A small image-text matching model, trained from scratch.
Training: soap at rate 0.0031, 6900 steps, batches of 256.
Data: trained on drawn branching plants, 36250 training examples.
Rows from block 6 of the fusion encoder of a small image-text matching model, named by matrix and row number. Rows with one number within an expert belong to one neuron, the router's apart. Each number is 128 + 32 x the weight over its row's rms, rounded and kept within 0 to 255. All counts start at 0.
Before each expert's rows are labels from the 100 texts, of 14848, where the router gives the expert most weight on average: "tokens" is the input token at the peak. Only what is clearly more common there than usual is listed. The data: drawn branching plants.
# router: router (fusion_encoder.blocks.6.mlp.router.weight, 16x128, trained with AdamW), inputs 0-127
# up: expert up (fusion_encoder.blocks.6.mlp.up, 16x64x128), inputs 0-127
# down: expert down (fusion_encoder.blocks.6.mlp.down, 16x128x64, transposed), outputs 0-127

# expert 8
tokens: "spreading"
router.8 [104 113 128 118 128 153 110 130 107 168 173 206 141 174 144 117 104 149 137 157  94 118 143 154 124 106 129 105  67 108 120 145 137  75 152 174  94 156 131 138 126 107 157  91 143 156 148 102 163 104 111 184 145 176  77 140 122  88 123 143 143 111  65  92  82 111 127 170 160 211 132 158 140 139 157 107 154 195  77 110  73 139 116 165 116 168 162 125 123 111 133 154 133 177 155 162 106 180 108 139  67 170 119 159 116 150 188 219 117 159 113  74 151 128 139 135 118 120 143 129  84 168 108 168 179 137  71 158]
up.0 [176  83 113  86 132 186  95 106 188 118 163 131 132  48 114 102 223 167 107 207 112 118 117 165 130 152  71 126 178 161  97 172  82 114 136 102  72 118 148 129  67 145 158 122 100 117 120 113 151 167 165 129 146 148 121 107 119 121 148 122 101  82 176  67 146 154  96 150 155  89 117 148  80 162 127 153 113 139 124 123 194 123  92 137 177 155 165 154 158 135 127 140 144  89 125 106 127 142 122  89 126 114 123 153 104 106 153  71 151 167 178 159 188 176 132 163 129 135 125 131 164 138 176 131 132 119  92 172]
down.0 [119 110 128 156 145 125 216  46 116 110 126 108  72 110 127 136 129 125 151 128 115 114  47 134 168 168 138 157 144  77 110  87 141  93 157 135 172 109 139 123 171  94 130 153 106 124 131  77  77 139 135 121 128 122 140 163 107 125 107 152  59 110 130 147 176 122  86 152  74 106 127 173 184  75  88 132 140 149  89 183 106 113 142 142  64  76  97 102 176 160 168 180 137 154 116 114 104 162 142  96 136 141  77 103 110 129  99 142 105 132 136  96  97 124 118 112 135  31 149 112  88 130 119 155  91  90 179  88]

# expert 12
tokens: "autumn"; "red"; "wide"
router.12 [110 101 119 114 130 105 121 111 119  71 138 173 132 182 120 125 115 100 156 116 105 119 132 131 150 111 187 159  49 147 108 155 130 176 104 146 138 126  56 100 149 117 113 138 123 152 148 153 124 176  82 135 160 135  68  96 124 168 114 150  88 156 143 152 126 159 118 125  85 195 147 103 120 177 105 144 174 145 129  72 135 153 107  89 106 109 179 128 136 174 141 120  61 141 175  73 148 116 131 104 138 161 118 108 136 150 245 142 207 123 180 113 140 107 126  79 156 119 106 116 148 155 102 195 130 138 115 192]
up.0 [ 95 159 164 104 136 156 107 140 144  95 135 141  87 154 112 168 137 104 162  89 176 136  68 109 154 174 151 110 175 194 123 117 130 125 126 129 163 159 182  68 127 115 163 138 133 114 106 153 108 120 218  74  90 108  70  72 112 110 134 164 151 144 147 102  58  68 134 170 145 108 130 172 167 135 123 130  62 121 187 103 115 129 135 197 141 129 132 121 118 144 170 130 120 139 122 152 121 149 116  65 125 129 162 132 127  91 149 143 132 153  68 111 105 113 160 142  64 117  79  80 106 183 139 133 137  82  60 139]
down.0 [119  81 114 142 137 123 151 170 138 152 111 125 136 120 183 110 149 168 117 174 106  74 142  96  80  93 107 121  84 103 136 112 136  72 114  92  82 122 116 186 112 114  62 119 154 113 170  96 119 145  65 111 127 115 154 139 142 117 123 145  93  76  65 170 177  87 126  96 151 116 131 117  51 103  88 157 180 115  63 108 138 101  84 108 162  90  96 143 143 108  88 134 175 163  98 125 158 124 105 171 175 106  97  88 129 123  71 132 160  88 145 158 145 126  91 146 175  95 127 160 115  58 179 137 126 194 124 100]

# expert 6
tokens: "autumn"; "wide"; "red"; "spreading"
router.6 [ 53 108  78 126 154 180 108 104 165 133 167 159 115  80 133 154  58  90 131 145 132 150 113 158 152  80 119 125 164 118 134 136 140  87 156 103 112 133 160 120 148  90 127  87  84 102 178  95 138 143 135 160 134  98 146 158 178 125  88 164 122  89  98  71 108 142 177 143 142 164 141 181 148 116 154 137 128 188 116 147 121 151 135 136  73  63 107 118 111 129 128 137 105 144 125 200 168 133 106 125 123 164  47 178  86 129  97  83  92 143  87 100 113  80 133 138 124 177 171 172  80  83  63 115 147 169 109 148]
up.0 [125 141 108 153 142  87 104 149 131  66 150 134  85 135 109 147  63 143 114 102 108 123 149 138 124  65 128 201 122 103 176 108 138 160 130 101 138  85 139  85 112 107 115 154 116 150 242 140 147 136 104 100 160 115 150  95 164 145 123 169 167  80 117  96  90 137 123 143 144 110 158 165 121  74 104 112 139 140 109  60  99 152 132 138  85  97 129  99 109 125  92 171 101  73 100 151  91 150 105 114 141 184  34 185 181 137 133 186 120 158 136 126 129 149 117 142 132 174 127 118  59 116  99  86 140 187 108 122]
down.0 [108 139 155  61 139 189 109 150 109 151  70 186 124 130 181 104 140 128 146  81 138 109 132 139 160 137 156 139  68 121 161 198 154 115 145 123  99 216  77 115 128 124 136  93 113  79  70 140  96 126 105 118 114 106  73 145 158  36 138 122 128  97  77 153  80  76 153 113 181 155 114 137 171 147 169 147  96 132 152 131  84 109 114 166 163 148  89 117 143 133 158 122 124 172 149 113 143 149 150 134 103  85 117 145 125  89 146 105 122 111 130 142  83 110 107 160  66  86 127 120 126 164 139 123 119  63  49 128]

# expert 11
tokens: "spreading"; "red"
router.11 [118 121  79 116 127 124  96  81 169 110 127 171 111 143  87  93 109  89 127 110 121 109 163 175 131 109 161 159  33 105 105 108 134 137 129 103 100 148  99 128 153 117 104 110 101 110 134 138 152 147  75  94 155 176 103 112 128 112 133 177 138 144 156 119 127 135 101 194 165 155 155 113 130 123  89 143 156 130 131  83  75 180 120 139 118  93 174 104 159 151 193 110 149 111 139 109 134 128 121  49 148 201 151 102 140 202 191 139  46  88 185 106 138  99 134 109 136 114 172 133 173 124  92 177 160 121  70 176]
up.0 [ 34 147 150 170 105 117 135 117 154 125 159 115 157 136 109 137 150 139 163 116 119 141 128 116 138  75 182 149  73 139 104 152 123 111  97 143 122  83 166 153 128 146 109  99 137 124  82 110  98 113  71 173 137  82 134 100 112 141 172 162 104 113 115 138  87 117 143 135 107 155 115 108 162 105 101   3 116 121  42 134 121 123 182 125 139 132 117 152 101  98 118 100 118 173 134 114 151 148 139  57 154 186  48 112  90 124 113 109  93  87 102 120 137 143  98 189  66 154 130 174  69 128 156 139 138  91 134 157]
down.0 [151 121 111  98 144 110  78 116 116  52 139 173 143 155 115 113 135 135 119 135 114 157 127 157 129 127 113  83 186 134 171 139 120 138 155  97 103 140  49 113 133 108 110 111 136 118 128 158 109 166 139 117 133 141  94 131 149 146  78  89 129 106  88  53 171 160  97 192 166 120 133  87  92 105 113 145 154 105 231 132 125 111 106 143 128 102 129 117 151  99 125 178  86  64 161 136 119 112 183 247 123  72 129 129 186 143 144 199 122 166 106 101 106 127 107  87 168 127 123 156 129 150 129 137 108 182 126 154]

# expert 5
tokens: "narrow"; "autumn"
router.5 [ 96  83 120 109 145  91 103 105 154 106  82  89 167 126 117 137 123  97 114 179 111 151 179 147 148 120 143 159 104 144 118 103 146  90 136  99 103 207 120 131 133 144 161 107 119 124 182 155 162 137 126 115 157 124 132  99 158  49 128 157  94  91 113 116 120 153 112  97 130 151 144  38 121 178 133 103 196  99 121  57 190 177 120  89 166 158  97 130 156 157 158 168 104 112 158 114 153 112  95  99 134 166 150  67 134 137 181  93 147  66 148 155 119  61 156 104 169 116 148 181 179 108 167 171 112 136 152 140]
up.0 [ 57 129 172  66  95 125 159 106 137 118 143 121 143 189 123 130 117  99 130 118 120 128 141 135 143  51 118 167  99 120 121 134 161 126 162 164 174 148 107  85 117 166 169  99 114 106 121 133 112 178 118  76 158 177 162 175 139 112  91 167 172 109 131  70 131 129 128 147 121 165 158  80  70 116 126  97 163  93 153 186 155 163 143 104 221 156 164  82 134 121  81 112 131 173  66 154 157 139 158 128 119 172 108 175 116 113  98 173 134  99 123 162 147 123 134 118 112  88 139 158 115  74  60  73  92 136 115  96]
down.0 [169 147 127 175 146  92 133 114 103 145 149 148 137 131 118 177 170 162 123 196 125 129 112 147 115 215 126 148 125 156 135 135  81 126 117 122 137 139 162 146  67  68  98 122 131 188 124 101 173  96 123 108 128 151  87 109 102 139 151 136  90 169 113 157 160 215 131 133 100  75 168 197 157  99 135 140 125 154 140  60 149 134 116 135 142  91 111 151  79 122 146 122 118 140 127  78  95 134  77 111 120 134  83  61 152 138 130  49 182 136 136  86 119 128 104 146  56  94 154  82 124 200 149 145 120 101 111 164]

# expert 4
tokens: "autumn"
router.4 [127  91  94 159 142 132 130  97 176 145 155 193 134 142 117 127 118 126 131  50 119 136 121 149 141 106 147 139  80 136  98  63 103 165 135 161  97 101 110 128 116 100  63 135 144 108  83 125 106  91 123 141 163 139 138 104 190  85 163 103  20 128 102 119 105 141 126 122  70 122 140  98 140 169  82 117 211 130 139  85 178 153 115  76 163 114 102  63 124 191  99 155 128 134 143 133 129 131 129  99 152 152 148 100 103 184 186 140  81 137 179  82  99 120 107  65 141 109 147 135 141 151 168 147 123 111 114 179]
up.0 [ 75 118 145 103 110  79 103 118 170 125 142 142 103 168 103 151 138 149 129 157  91 147 121 142  93 105  86  97 146 155 175 105 195 140 107 164 120  71 107 100 143 180 165  75  61 119 176  93  88 186 108 123 125 164 159 126 129  75 152 154 132  87 108  81 127 137 135 160 130 109 133 119 126  93 142  93 126 123  83 194 121  99 149 128 150 110 105 129 148 154 113 147 151  68  71 145 181 102 194 172 141 180 143 119 190 125 131 105  92  87 151 143  97 106 157  78 122 106  85 110 137 119  73 214 144  87 109 154]
down.0 [166 147 146  91 105  85 114 133  98 190 123 131 119  97 104 125 115 123 141 141 164 105 171  75 109 124 126 133  95  36 135 120 114 140 103  98 141  69  99 182 114 123 108  92 156 125 137 173 156 118 119 114 131 103  33 136 116 134 113 118 135 159 101 158 141 167  75 117  61 128 146 147 145 176 188 199 138 207 127 191  87 136 119 167 131 113 147 141 116  85 181  78 109 186 177 119 105 164 101 107 112 110 114  92  60 111 113 155 122 162  75  87 105 118  98 101  78 141 136 128 142 138 115 133 109 153 114  96]

# expert 2
tokens: "a"; "leaves"
router.2 [101 155 103  90 131  81  72 119 150 126 106 139  88 146 102 153 178 149 135 162 117  92 133 146 161 100 171 178 112 169  60 155 168 156  99 101 130 162 122 101  96  85 100  98 125 117 152 148 122 183  95 159 135 158 119 119 129  89 153 156 127 129 170 119 178 175  75 139 145 167 118  82  98 148 122 141 169 100 130  19 183 125  84  89 122 161  76 127 157 148 148 159  75 110 163  99 108 165 141 126  83 131 134 134 115 157 201 155 127 118 125 102 152 119 111 105 188  84 138 137 215  88 144 153 153 151 132 139]
up.0 [118 199 120  95 164 175 167 134 117  96 183 102 140 141  94 123  46 147 116 123  89 141 144 197 118  94 126 126 170 129 166 168 131 154 206 157 106 135 101 127 178 142 156 132 105 105 152 150  82 142 120 111 173 151 123 104 192  82 166 129 122 117 119 147 131 182 123 148 197  41 133 130 143  78  92 109 134 132 153 114 158 152 132  96 157 137 122 149 124 120 127 141 144 185  58 174 104 101 121 143 153 164 106 131 196 129 124 136 135 173  98 125 147 174 150 141 125 154  81 181  99 153 125 121 162 135  95 197]
down.0 [ 98  73 179 177 142  82 164 135 142 125 143 132 132 148  84 120 159  72 138 125 142 207 203 100 155 121 128 126  48  77 126 107 126 106  69  73  89 144  76 117 117 121 123 123 145 165 109  96 155  83 162  87 102 150 146 163 101 149 104 177 138 180 116 174 150 149  94 167  85 163 135 123 136 201 180 144 110 138 118 103 122 133 108 122 111 126 171 176 122 137  97 118 110 106 185 111 191 218 124 141 100 150 125 105 143 147 115 183 115 106 131 130 160 113 124 133 131 143 166 111  78 100 104 184 112 108 127 135]

# expert 0
tokens: "at"; "leaves"; "night"
router.0 [ 96  98  85 134 119 102  91  66 125 118 146 152  89 162 116 176 119  41 175 104 134 120 120 101 168 126  89 210 122 126 105 112 154 125 144 159 124 136 148 154 143  89 109  99 162 129  88 115  96 189 111 150 165 116 157 160 125 142 128 151  81 171 115  71 121 180 128 152 134 153 150 135  75 145  88 108 203 153 116  60 138 118 112  74 147  80 164 160 154 142 157 128  53 105 166 100 119 169 117 142 141  99 114 103  78 185 156  60  83 133 135 156 123  82 118 113 144 129 114 114 137 134 124 185 128 185 117 147]
up.0 [103 100 196 170  64 121 157  82 127 113 150 149 127  95 143 172 141 162 172  69 169 102 165 138 148  32 147 153 162 156 128 167 141 106 117 127 146 109 103 120 162 121  49 173 143 189 152 155 181 173 131  79 153  93  99 137  70 155 147 105 109 100  66 105 103 154 153 116  94 175 142 137 132 118 161 134 138 129  75 135 101 189 146 126 121  87 112 151 146 133 131 149  99 138 124  60 179  97 154 103 158 129 120 154 114 166 110 110 112 118 161 173 148 100  79 112 113 161  57 140 129 131 134 139 128 158 100 169]
down.0 [128 136  97 124 169  42 168 192 155  99 123 132 116 135 131 139 149 136 109 206  82 135 110 120 131 113 152 113 192 160 145 167 214 132 166 133 121 169 161 146  97 123 172  86 129 120 131  71 101 127 103 142 126 123 148 106 140 136  80 115 176 112  86  75 148 113 144 119 137  76 140  99 126 148 192 147  65 148 123 118 116 138  99 157 121 158 121 115 134 108 105 155 179 115  84 180 106 137 100 160 133 118 149 111 143 166 137 157 119 170  29 148  81 177 115 155 163 148 126 160  45 130 121 168 133 112  91 100]

# expert 14
tokens: "wide"; "red"; "blossoms"
router.14 [143 140 142 118 178  96 144 140 165 105  99 161  92 125 102 142  92 147 102 179 121 165 109 152 115 181 102 103  78 127 173  96 142 162  74 135 121  75  90 196 103 113 142 107 103 167 153  87 141  89 122 144 155 183 202  69 137 151 151 127 108 122 116 150 169 189 169 224 117 117 166 119 112 144 130  58 138 129 139 104 150 172 101 138 151  86 135 200 193 123  47 101 124 100 116 123 152 124 133 143  85 120 100 132  90 133 129 157 129 129 106 126 160 127 130 107 106 101 206 126 110 115  81 131 136 169 128 137]
up.0 [114  96 135 156 139 130 170 171  70 117 151 135 168  94 114 160  99  96 171 118 143 136 103 112 104 140 149  13 109 141 111 134 114 128 111 117  62  80 165 147 131 124 148 144 140 153  90 187 121  95 138  73  79 199 135  76 147 148 129 115  89 136 155 137 110 118  97 161 114 164 163 125  55 100 154 106 141 144 158 113 134  96 112 131 106  59 121 113  65 137 121 138 119  95 130 120 126  97 137 167 121 131 114 152 125 204 199 129 170 159 101 114  75 131 157 154 151 157 159  93 182 214 120 109 150 152 131 132]
down.0 [147 136 153 126 171 163 136 114 162  93 131 137  84 123 162  99 159 169 113 122 131  94 157 203 134 149  89 138 130 115 137 161 104 152 141 132 176 134 179 184 117 109 145  95 171  85 148 115 118 155 141 156 170  96 178 113 108  89  84 113 128  77 123 165 164 114  85  89 147 146 114 116 139 174  74 122 153 135 129 174 139 130 109  97 130 190 118 119 151 114 139  84 185 141 135  74 130 114 156 121 109  41 120  96 178 105  76 155  57  46 154 170  73 107 115 107 116 119 116 115  61  77 167 127  94 156 118 159]

# expert 13
tokens: "tree"; "autumn"
router.13 [148  85  78 118 152 113  36 153 185  95 140 116 101 162 110 110 163  98  82 114  85 118 132 103 164 140 148 170  60  87  88 115 146 146 144 153  98 145  96 151 141  89 110  82 149 152 135 123 106 154 104 114 180 157 125  85 114  96 140 128  96 137 165 121 100 128 110 162  93 116 161  86 124 162  89 160 177 136 142  62 157 129 123 107 139 159 104 136 157 137 138 125 106 116 137  81 106 135 168  68 146 187 132 128 137 216 189 126  94 139 179 116 153 104 142 123 181  60 172 158 161 116 140 142 129  82  68 167]
up.0 [153 118 136 147 164  91 131  66 153 129 146 150 131 151 146 144 112 126  56 208 139 123 161 200 125 127 138 121 100  93 147 106  86 135 105 129 157 119  52 132 126 116 114 116 115  80  84  54 148  87  97 101 128 124 191 166 182 110 152 203 180 137 113 145 105 136 116 124  94 126 154 166 154 113  98  96 128 116  95 159  79 101 114 102 113 141 151 191 105 114 110 146  83  44 142 169 140  95  86 116 154 178 106 155 150 111  73 123 168 125 100 134 130 126 138 112 142 104 137 116  70 126  47 146  95 101 136 157]
down.0 [116 119 110 162 154 117 143 156  96 126 115  79 153 132 137 124 121  92 132 134 162 134  79 166  48 161  91 152 126  72  96  88 172 187 134  92 130 168 174 152  80 130 154 127 150 163 167 147 108 167 139 131  73 120  81  52 131 108 113  71 161 146 144 150 138 175 142  81  96 153 106 117 132 139 123 134  66 107 143 113  92 169 108 188 118 148  77  73 166 157 148 128 212 181 140 156 151 126 180  97 103 112 164 128 140 123 144 130 124 160 104 101 114  63  99 149 103 146 148 183 126 112 164 100 111 180  87 110]

# expert 3
tokens: "tree"
router.3 [134 142  83 186 180  71 120 107  93 145 121 144 103 111 114 179 116 139 177 120 121  89 149  73 165 126 123 117 118 115 131 123 112 142 112 102  94 109 143 107 127  91 137 145 135 112  94 118  96 131 112 136 206 116 115 138 148 152  87 115 110  45 159 117 153 123  99 160 111 116 155 123  85 171  86 160 146 154 175  76 184 115  82  94 182 125  60  72 173 175 155 149 148 157  85  92 121 117 105 101 126 164  81 107 147 167 180 143  95 108 159 129 152 121  85 118 208  91 107 125 189 126 126 159 128  95  90 193]
up.0 [149 188  95  81 163 128 129 137 117 197 109 105  76 158 149 149  77 112  86  89 143 126 173 137 125 157 156 134 110  86 201 152 144 114 110 135 169 181 117 190 142 122 121 145 127 116 114  72 174  88  61  73 131  94 167 142 120 111  49 110 191 133 118 183 119 102 143 156 102 155 143 114 136  95 130 155  99  89 104 134 157 149 136  96 155 136 116 140 173 117 126 116 179 145 209 137 120  80 143 156 101 119 121 184 130 144 169  97 120 145 138 123 126  41 155 137 199  96 131 112 112  84 117 158 139 131 142 128]
down.0 [126  73  70 180 130 158 117 139 112 142 130 243 104 151 195 122 117 107  96 171 126  92 127 149 158 141 149 130 147 157 140 139 140 142 104 104  87 108 147 157 136 108 101 116 189 164 137 160 138 137 212 153 128  77 141 139 106 190 111  60  71 139 106 172 185 120 175 155 172 124 132 149 104 110 124 113 123 171 169 121 129 138 123 170  65  84 167 136 113 143 130  84 140  87 128 122  72  66 148 119 133 101 109 134 117 117  76 102 101 152 132 153 123 149  94 135 131 160 139 125 117 142  95 104 142 200 133  62]

# expert 10
tokens: "leaning"
router.10 [108  99  27 131 177 126  66 116 108 153 118 148 110 112 118 150 111  74  89 111  99 102 155 153 181  88 129 209 119 166  85 118 152 119 103 119 127 134 122 111 106 131 141  98 123 129 147 137 114 153 133  95 185 141  82 109 145 107 136 163  73 130  76 123 135 200 109 159  97 113 121  82 144 159 127 131 156 184 110  76 123 106 149 117 108 127 140 149 146 136 166 102 115 150 160 114 127 128 113  63 123 178  97 133  98 134 255 138 108 129 114 107 149 120 122 125 201 122 164 161 161 117 132 181 186 146  91 152]
up.0 [122 127 108 122 197 138  88 134 129 160 123  96 156  88 124 194  93 174 142 157 140 173 181 115 121 132 137 165 140 132 148  69 134 118  98 109  78 160 148 132 164  91 112  70 105  79  81 130 108 134 127 148  99 164 167 154 138 119  85 120 104 117 145 118 116 178 119 105 137 150  84 123 137 116 149 105  90 140 129 161 137 125 147 203 196 153 146  93 120  91 163 159 124 150  46  74 115 159 165 134  90 142 120 190  82 103  74 126 133 167 134 162 111 121 131 141 167  94 142 122  68  71  61  88 165 110 190 106]
down.0 [188 143 156 162 145 131 173  55 171 144 113 125 110 127  35 114  58 117 169 108 130 127  68 133 111 112 136 165 113 119  92 132 121 123 153 131 110  66 103 138 127 115 117 140 110 105 154 129 191 124 143  98 122 139  97  67 151 128 167 174 126 171 110 138 102 170 125 137 130 128 166  90 115 115 100  92 146  94 102  61 140 137 136 104 103 107  69  66 124 110  78 142 124 125 125 148 160 128 140  82 151 143 114  85 142 125 118 121  94 141 146  21 126  78 110 119 104 153 135  97 168 192 182 107  86  90  76 161]